{"model": "model that answers yes/no questions on an image's attributes", "dataset": "rosettes with rotational symmetry", "train_examples": 195000, "image_size": 64, "crop_scale_min": 1, "horizontal_flip": false, "translate": 0.12, "rotation_deg": 10, "questions_per_image": 8, "encoder_arch": "inception", "encoder_norm": "batchnorm", "encoder_activation": "relu", "encoder_depths": [3, 3, 3], "encoder_kernel_size": 3, "encoder_stem": "single", "encoder_widths": [160, 240, 352], "fusion": "cross_attention", "fusion_encoder_width": 384, "fusion_encoder_layers": 8, "fusion_encoder_norm": "layernorm", "fusion_encoder_norm_position": "pre", "fusion_encoder_activation": "quick_gelu", "fusion_encoder_mlp_ratio": 2, "fusion_encoder_head_dim": 48, "fusion_encoder_fused_qkv": true, "fusion_encoder_bias": "all", "fusion_encoder_qk_norm": false, "fusion_encoder_parallel_block": false, "fusion_encoder_inner_norm": false, "fusion_encoder_drop_path": 0.15, "fusion_encoder_positions": "rope", "fusion_encoder_cross_attention_every": 1, "init": "kaiming_normal", "residual_init": "none", "optimizer": "soap", "beta2": 0.95, "learning_rate": 0.0015, "beta1": 0.9, "shampoo_beta": 0.95, "eps": 1e-08, "precondition_frequency": 50, "max_precond_dim": 512, "one_sided": false, "adamw_lr_other_params": 0.0027, "max_grad_norm": 3.0, "max_steps": 1500, "batch_size": 64, "epochs": 0.5, "lr_schedule": "wsd", "decay_fraction": 0.2, "final_lr_fraction": 0.01, "warmup_steps": 70, "weight_decay": 0.2, "adamw_weight_decay_other_params": 0}
Rows from block 5 of the fusion encoder, named by matrix and row number. Rows with one number belong to one attention dimension. Each number is 128 + 24 x the weight over its row's rms, rounded and kept within 0 to 255. All counts start at 0. Numbers have three digits each. After the name is the row's rms in percent of the matrix's.
# v: cross-attention value (fusion_encoder.blocks.5.cross_attn.v.weight, 384x352), inputs 40-79
# proj: cross-attention output (fusion_encoder.blocks.5.cross_attn.proj.weight, 384x384, transposed), outputs 39-77
v.7 101:129156165150123165113147136165171101094203106111091107128113120128152104092141130085144099142087152156094121119160145119
proj.7 097:141115165111146178171158078100115090160158148183157102141150090144144106152145145084142139161152132125134133125102115
v.8 101:142095072147186088093136157115152138159125101139183109139129173154120124098121125158129120122156126107112116139119130132
proj.8 103:102124136095127114110165131150182123123088148158113151128145141100113130103161136136110124139139094172104170133141113
v.9 105:162144126162129100132117157143170140075092089113134166161123119073147106140147157089119105096149096112117133124124139125
proj.9 102:085126130148168098108120127114107118151110168163171161139117105140128124152150127158128110135156114124128141096144152
v.10 102:100147159144140097143156156159154136127125112135168168145138119120135125093144136138142151135145106119126157135118164132
proj.10 103:122104101104145148143127120105115120141091095119143097156156122157137144159165134084096130186152096142127089149124108
v.11 092:155111096141141111122117095149114161128183067115104101096103099139122124158156133123104132121114127108112133122143157164
proj.11 099:151162166147147118117139110134115134089103141136150166118179094154113103124138117136108105093129133119166147111146144
v.12 097:089116142149105147157140186163135145101092113126122117162115128089107104157131143145123112120141152126095113110119108161
proj.12 090:151152110163158137158148124114141125128152117164118106115091118163124092117190112133148140182129118091145116107152155
v.13 104:126133121151120120128063193121108126089093102140124147127090135162119136102081148066108178112126150150162130133165109123
proj.13 103:095111122119128097120159128128080105139133125118145139149100114169106136129150139119094155096128140106081177150110143
v.14 093:179122139154124119125159116121106101095159127163124125155142141119086104148144143112150114093111124130116153134121121075
proj.14 094:122105116140128118143151108136154119145123135190131136107129137115088129120143156165106140102082113110096108129175128
v.15 102:112054141124150173135087128119108129087095070130126159111116141142137134114098132103128127150160118176125144124172094115
proj.15 106:118126113110125123118141113125106158116184112107124128150117159086150124126125127143080139102151146128151175165165134
v.16 092:158160141125090104174135081130133126157117116164081103128112124133131123188127096088131090125149154116090141113121106169
proj.16 091:117119127128141142143145145112171158072158175109108106140147144160114151112124138130106133112133096152145102133154152
v.17 108:128116124147107126118056139092091156136059104115145123117111109153121136088172123128098137131197154071137150127160099123
proj.17 107:119148135110107131124137104171113131118121123144144182131113137138110119134112101119136119126121128165131124150190137
v.18 099:113153084094106096159110115175167091129141118147106160103142117105080122129126140119126142141154151075156146107117109111
proj.18 098:137116126131130162132137125155142130134144140120099094112107157146118109113164153152096128128156121130100174112150139
v.19 104:180138128111144123157135119197132142122140129113133140141161141108096129099119120144162154097054137128115132097122145138
proj.19 098:160151133148119136141142124116096130115096130154162143120115125112126126144161170135161175123171139115096156170105154
v.20 095:107137118200094163108141175135121146126117159135144166135166138143106126101156106134169118138162142119143135153130143132
proj.20 098:150131159157153123156120094131136177154147136136140109202095100092099135156126139117108162096130147141153126156115154
v.21 109:136158110117130135136144131135092127146126201131157128150149132088139178146081131104101114139157117153177158132069123141
proj.21 106:144151172131125165109062142140104128116173115115102134127133109126150152130124161137113154146147124144172099138111115
v.22 101:105134123123123093114102179084178156146084164145098163093115099125118097081154110196129126113156126152097144098129144108
proj.22 099:131101118135154200112154107140165103128148062131156160123112169140114151095077110148145115107146182141105107137114136
v.23 093:169120113142123133124117082156114166090160131112169097152166129142134153114116140136107090130098088138120125118103096134
proj.23 101:143122110132132119118082084092131110078137114125156167068129155131109153175114147120155151115140133121158139135135143
v.24 100:148186111132093127115161117101151123136139141122148101090104096135110143114105107081107100095107144165137145112134126149
proj.24 091:124099150156118065144136137125138085145167160114129133179120159101112191155085119110155185143164108132139109156147116
v.25 090:144122125109147129101127058140146132107145089188186140084118090106209093120105132131122122127110149133083123137145125111
proj.25 092:124108125129132116158131118166110135105161121103146074129141152073141137160129106145154118054103136108134165123121123
v.26 102:153142084122103125116139134155117093125153115125152096140149138164113088069121121102104130116151126125103138165141087129
proj.26 103:133151147153092105142133097101144125116107134152117136166139119095160123119167119112143139166137155133125150155095186
v.27 098:101117140148118141151124107127146141114133091164174140160145128125139161113142105118145087123094096147097115133129117135
proj.27 096:114139166142113140129128157169096121166114104133141111076119099136154112118155087063154128131112112139134108138146104
v.28 109:142110136111141119160147102137144101123179109132127155159141133084108154123124078105144134113098115090112124145141140112
proj.28 105:163118100121171123126121132117107121117151146131124088141161109163093138084096124149156140137122142139125131126137143
v.29 095:134125132094166134144161119085127139100190140172112089138096147113145153153104108144123141136136116154119175130139126139
proj.29 099:113109104134149103151153156110186118099100113109121145151104118153108132143116111083117089126121141165173111146181089
v.30 097:128138135103087115112166087178096101130133169140112135123151110172121117123179133147137100114140178085137135127138105147
proj.30 096:144117120127142089103148119093129132125120123075141143149141111098130128090102134145142127101120138095137141110115116
v.31 097:114120143128098138119097113120149124100141132123112080092105124126090108122143124149117106150152119137148116124132130156
proj.31 097:129143105104120149121163113146133112129097160090100094138147127174125160094129117135089119108131147125148131127161099
v.32 094:170146115102111087154077136128128132136130113141173159126173139099095171176123108140150124153129117079131124146122126113
proj.32 100:169154099133123099151114104153143126125144124131119116130115111124123123140177130172105166126135127148119157096126153
v.33 098:131118147147200159081138169112134119149123105092165133170128137113143092097126131114145102139119088139107145129144101116
proj.33 102:155110118127178163107095103092144155102151147127052103143120164119121122141106141117133130149161080146121040100164148
v.34 097:121119094137137177107078148149113117118168158137133155092154142114147129098113125104162122101097110130134131098098126124
proj.34 102:146128140146173155109117094149157136113124086159122123126084133082117121152088098097124132145105102122159130124082118
v.35 092:126140127081123104120114107111145083125104101083132133095135073071106173144115125148116159133111091173125167123139117110
proj.35 094:132135116110099145124149099148155123143157146082076164091098136139101104174166120101117135097138100146153090107136147
v.36 097:106107141112113131133162157097129144148150149096138132127176174140188145121128140164148139135180083147137149145143132098
proj.36 095:097109131108097150112155091111126111103100149069126142137146166147149131118138130110126114110100118167141114094160110
v.37 101:140140130169131126115140101078116107108165137121142145133085090096114136155135142142118147110097101103119108138124121165
proj.37 092:163138153174139143128158112099159122129232113132132152131087073118116117107117092122139134098152152129145105140142098
v.38 091:107136108128144157107151148153147109144122142129115131137082137135111136130115140110071142108135140138106094104114159103
proj.38 100:139071154136130136120146127125118127122148142147087134157125120136106125128120088110114129155097133110166120112086114
v.39 089:154146165140098166108117140114155117139060132126115108156147124110158112132129120147125098126113124150122117109149140117
proj.39 093:119096109110132156159154143155076115115121119087112079181113108127131160134117101120088163137144124113151149125104149
v.40 092:107165155130131170114122117142090107147089133102106150099142152146112121124109072113106124127135141095174121104110105118
proj.40 091:086127112122121135155095122160148095143152118139081135105097162114140144121126143151124162143103109142118152116112132
v.41 106:167148139128107185094115107107145130096131113124162151142148100106120142097155133123126103098181058125122142106132171091
proj.41 107:143134092135074143115127146100123080119138138115099128134142148124174176122126166153128095135130105154125128091193174
v.42 103:128124129139146145119083169134104056112108177137121128140152130128148113113133104098153162111149136139087150096128109140
proj.42 103:064099155150130108069131098128081128125119166130099079130104161137137137153149096144121119091101098089123100148110132
v.43 098:150145112135143166147157122166154103173146135146123142148158137124109089140152126122132118113076151131100138113136094120
proj.43 100:148118134146114175152157120094092089106130159117105138136112101091138132093121135131152125114158156140118101125145085
v.44 101:114087175114116139103110161074116140135166164104148144107132122167081118171137120105187096116149136143126160124126127125
proj.44 107:129113132120091136125143140140094152141101161128130118094122119135124171110142116146107121141102106151090084065143127
v.45 103:109136085133127143133163135109157105150134129111116154146108178169101080094197149113109112123128125132094129111121157162
proj.45 092:102092110133157095137142136115158108163110102164130123123154127093119156143130137082118093123153143133115099120135127
v.46 108:069134133133124129097115150110113174101103089144115122075110095150125117175178137072134146080150101115153114120149149113
proj.46 109:102096117096163099115131120138105119144073134110162153136111160143122126157152119129085131130134111078110124118118135
v.47 110:122133101094102156113101116169136108113115138154117130108108172149114101135141194094095108141115149110114150174131103194
proj.47 106:113105145152177144120150098181114145109127141084102127158135131148140174121124151172091186155155110174096160127156077
v.48 098:104139187123107121158071151132124098108168137140146105152113141169152139115159145183120130125130126122121157102092113204
proj.48 098:142167116094110124117136126117086119159121085115152128101137130123088125105105117143126145138119161140155132144152126
v.49 098:168141112177125153079131133128092111127116137123143142104124114111132130123177130133134129131130137169156161116118100167
proj.49 098:126108123114128071105132135155133087122105123087139116223100139116111166158132159126147118136126098107144126155134095
v.50 090:114125119144091152140170147127091160167127141138145131154128108120138143153112089058137154098108125141092184116138142131
proj.50 095:105095123134092112132145152150120125138134102113125150117108130107161160117123100097123149165108138171132131108172118
v.51 091:129122136126136143132121122107109108120081134119111153156165122085133122153108137140182155147158121123115167125082105157
proj.51 092:107155104109137131105125137137130132117108096166110124167095094103147102143144105114134103102161151158127099147155149
v.52 093:119138141169104129160097120110137154165137121101138149086091104149167096113175108144099138123095118078095103128147099067
proj.52 097:121114148148105143108127141147140098131105138134129123118166154070138167119147139140148071164155129114116120191137131
v.53 097:071129126078141143135125111148136097133052089125127126110131115122156104144119119104095127145111116126153124131142159158
proj.53 102:149129138125152134134121126176138121154142143123144138127108116106123101069140069145124096123105094121093139118094116
v.54 087:091130122095135125127123132068137082117122133108156106139125123072106148126115157174124132133122117128148086134119142109
proj.54 100:119128113147102137097111111130182154113129139120136167128116146122110139129119091119135095156114181124137116149130123
v.55 093:152128123131138113128154140142134112078129126098157119085120134125098141135118091119144141116154111069116110145114154129
proj.55 098:120116135096128142108160135163135104108100107104166169108165094106103125097116111123115153115140087083098148145156166
v.56 091:123110100134180153123165115091149150134153125162129102139097116103105134173138127115123120126148183151095144140130157148
proj.56 095:120145128099102137155105145136147128110131165099123125078113100116109127131100153115163195114119095111120116115104120
v.57 089:147181138102114121137161129132127106105173157132138139140139102157090114150153097155149135154130095097121125142118111070
proj.57 089:118112193110148147141126155076163149103099142130149079106130146128146082121169139140111147064086190183189138129148132
v.58 097:148105144158065100170088145108164141213098129102155106137145158091115119138117119090119075137126103146133115107173093142
proj.58 102:121120155114162189141167144124136126110113150092126088159134117170107147117142130071163148104086149134135168148131162
v.59 092:116142111118158114154147121145113122085089131116175135130120127069112150067128133158133176133148146164120095142121130129
proj.59 093:105096153122137100108122110160164124151135129123126105125133171128107104091126098135118120098149114120141118151125132
v.60 091:125104131125121101133115146152132132145140082138091185118123113126121119124161094107110110126123138149108126139141144167
proj.60 095:092135103091114158153129173129136124149133121139083148152094122138101107121140133162124127141136180159147115131136173
v.61 095:160145113162135136105116135088085159155142155088160131157139167126113207138082188151135131166127122123116114114121116111
proj.61 097:109133109112089160152094181098133081120157096135121091108157105158137131135122135126199151160131150126145152149167158
v.62 090:148191111112103120149136140110136160149131136127114115154114158172140137135131159107099130144140120140123139111131116172
proj.62 092:147114117107102156147165113096167135055125138148134105103139106165145125131132113131162136132131128081164163102113117
v.63 100:175140132182070177159131156133147144107115135091088152104108130139143143140160135150150161151119119107122095109156137141
proj.63 101:159116122096149084123148090123137091082144173157139138080113107149091147110157175154127159140126133131105105114088133
v.64 089:145109077108131128129132097117128124168118134091089151106145070147115129138115106126105153122165129117155134152127152135
proj.64 096:147171082111120099147118149154115121144145116151127123097112131110126173144124087122119162163136141126145123147115090
v.65 098:087144145141154139108114159106096159132093157150128120132106131172101114131108158105097161173121121112135173110125135156
proj.65 096:098138168153174112107147145118105164082147106108142127144115162129117105148138112126138129115108127148116101168144115
v.66 094:158132090150149142137117117105156118101106100143134108123118101093130135115123164087120153145137094110112128145164123117
proj.66 094:181122166121170184129138115134164130145128137093144130098109132145149095140131157166113124136120137119084143114122145
v.67 102:106139104108123148072177125152112163096120138111149074126127146112131156134113141104110144136146100098122171106133178133
proj.67 098:106163145109139145078138160141093119130145084099141167098139126166125138150139153167097091086115101120112115135100116
v.68 094:130148120169104094136103163088105136165122150117149121157128125147107102135142119116120117093122121123160119156161161128
proj.68 094:085115118146125113081148137130143150120090139131140084155137135140147105126137108142129118144116091105176111121111131
v.69 099:139095120149113097115145145084152122138115119146124127105140128124104113091152112112104137148141140132089114113119148088
proj.69 095:138155157143113140111061104107111116152114120128164147117163135103171139148186156127103163139123141119140154119120112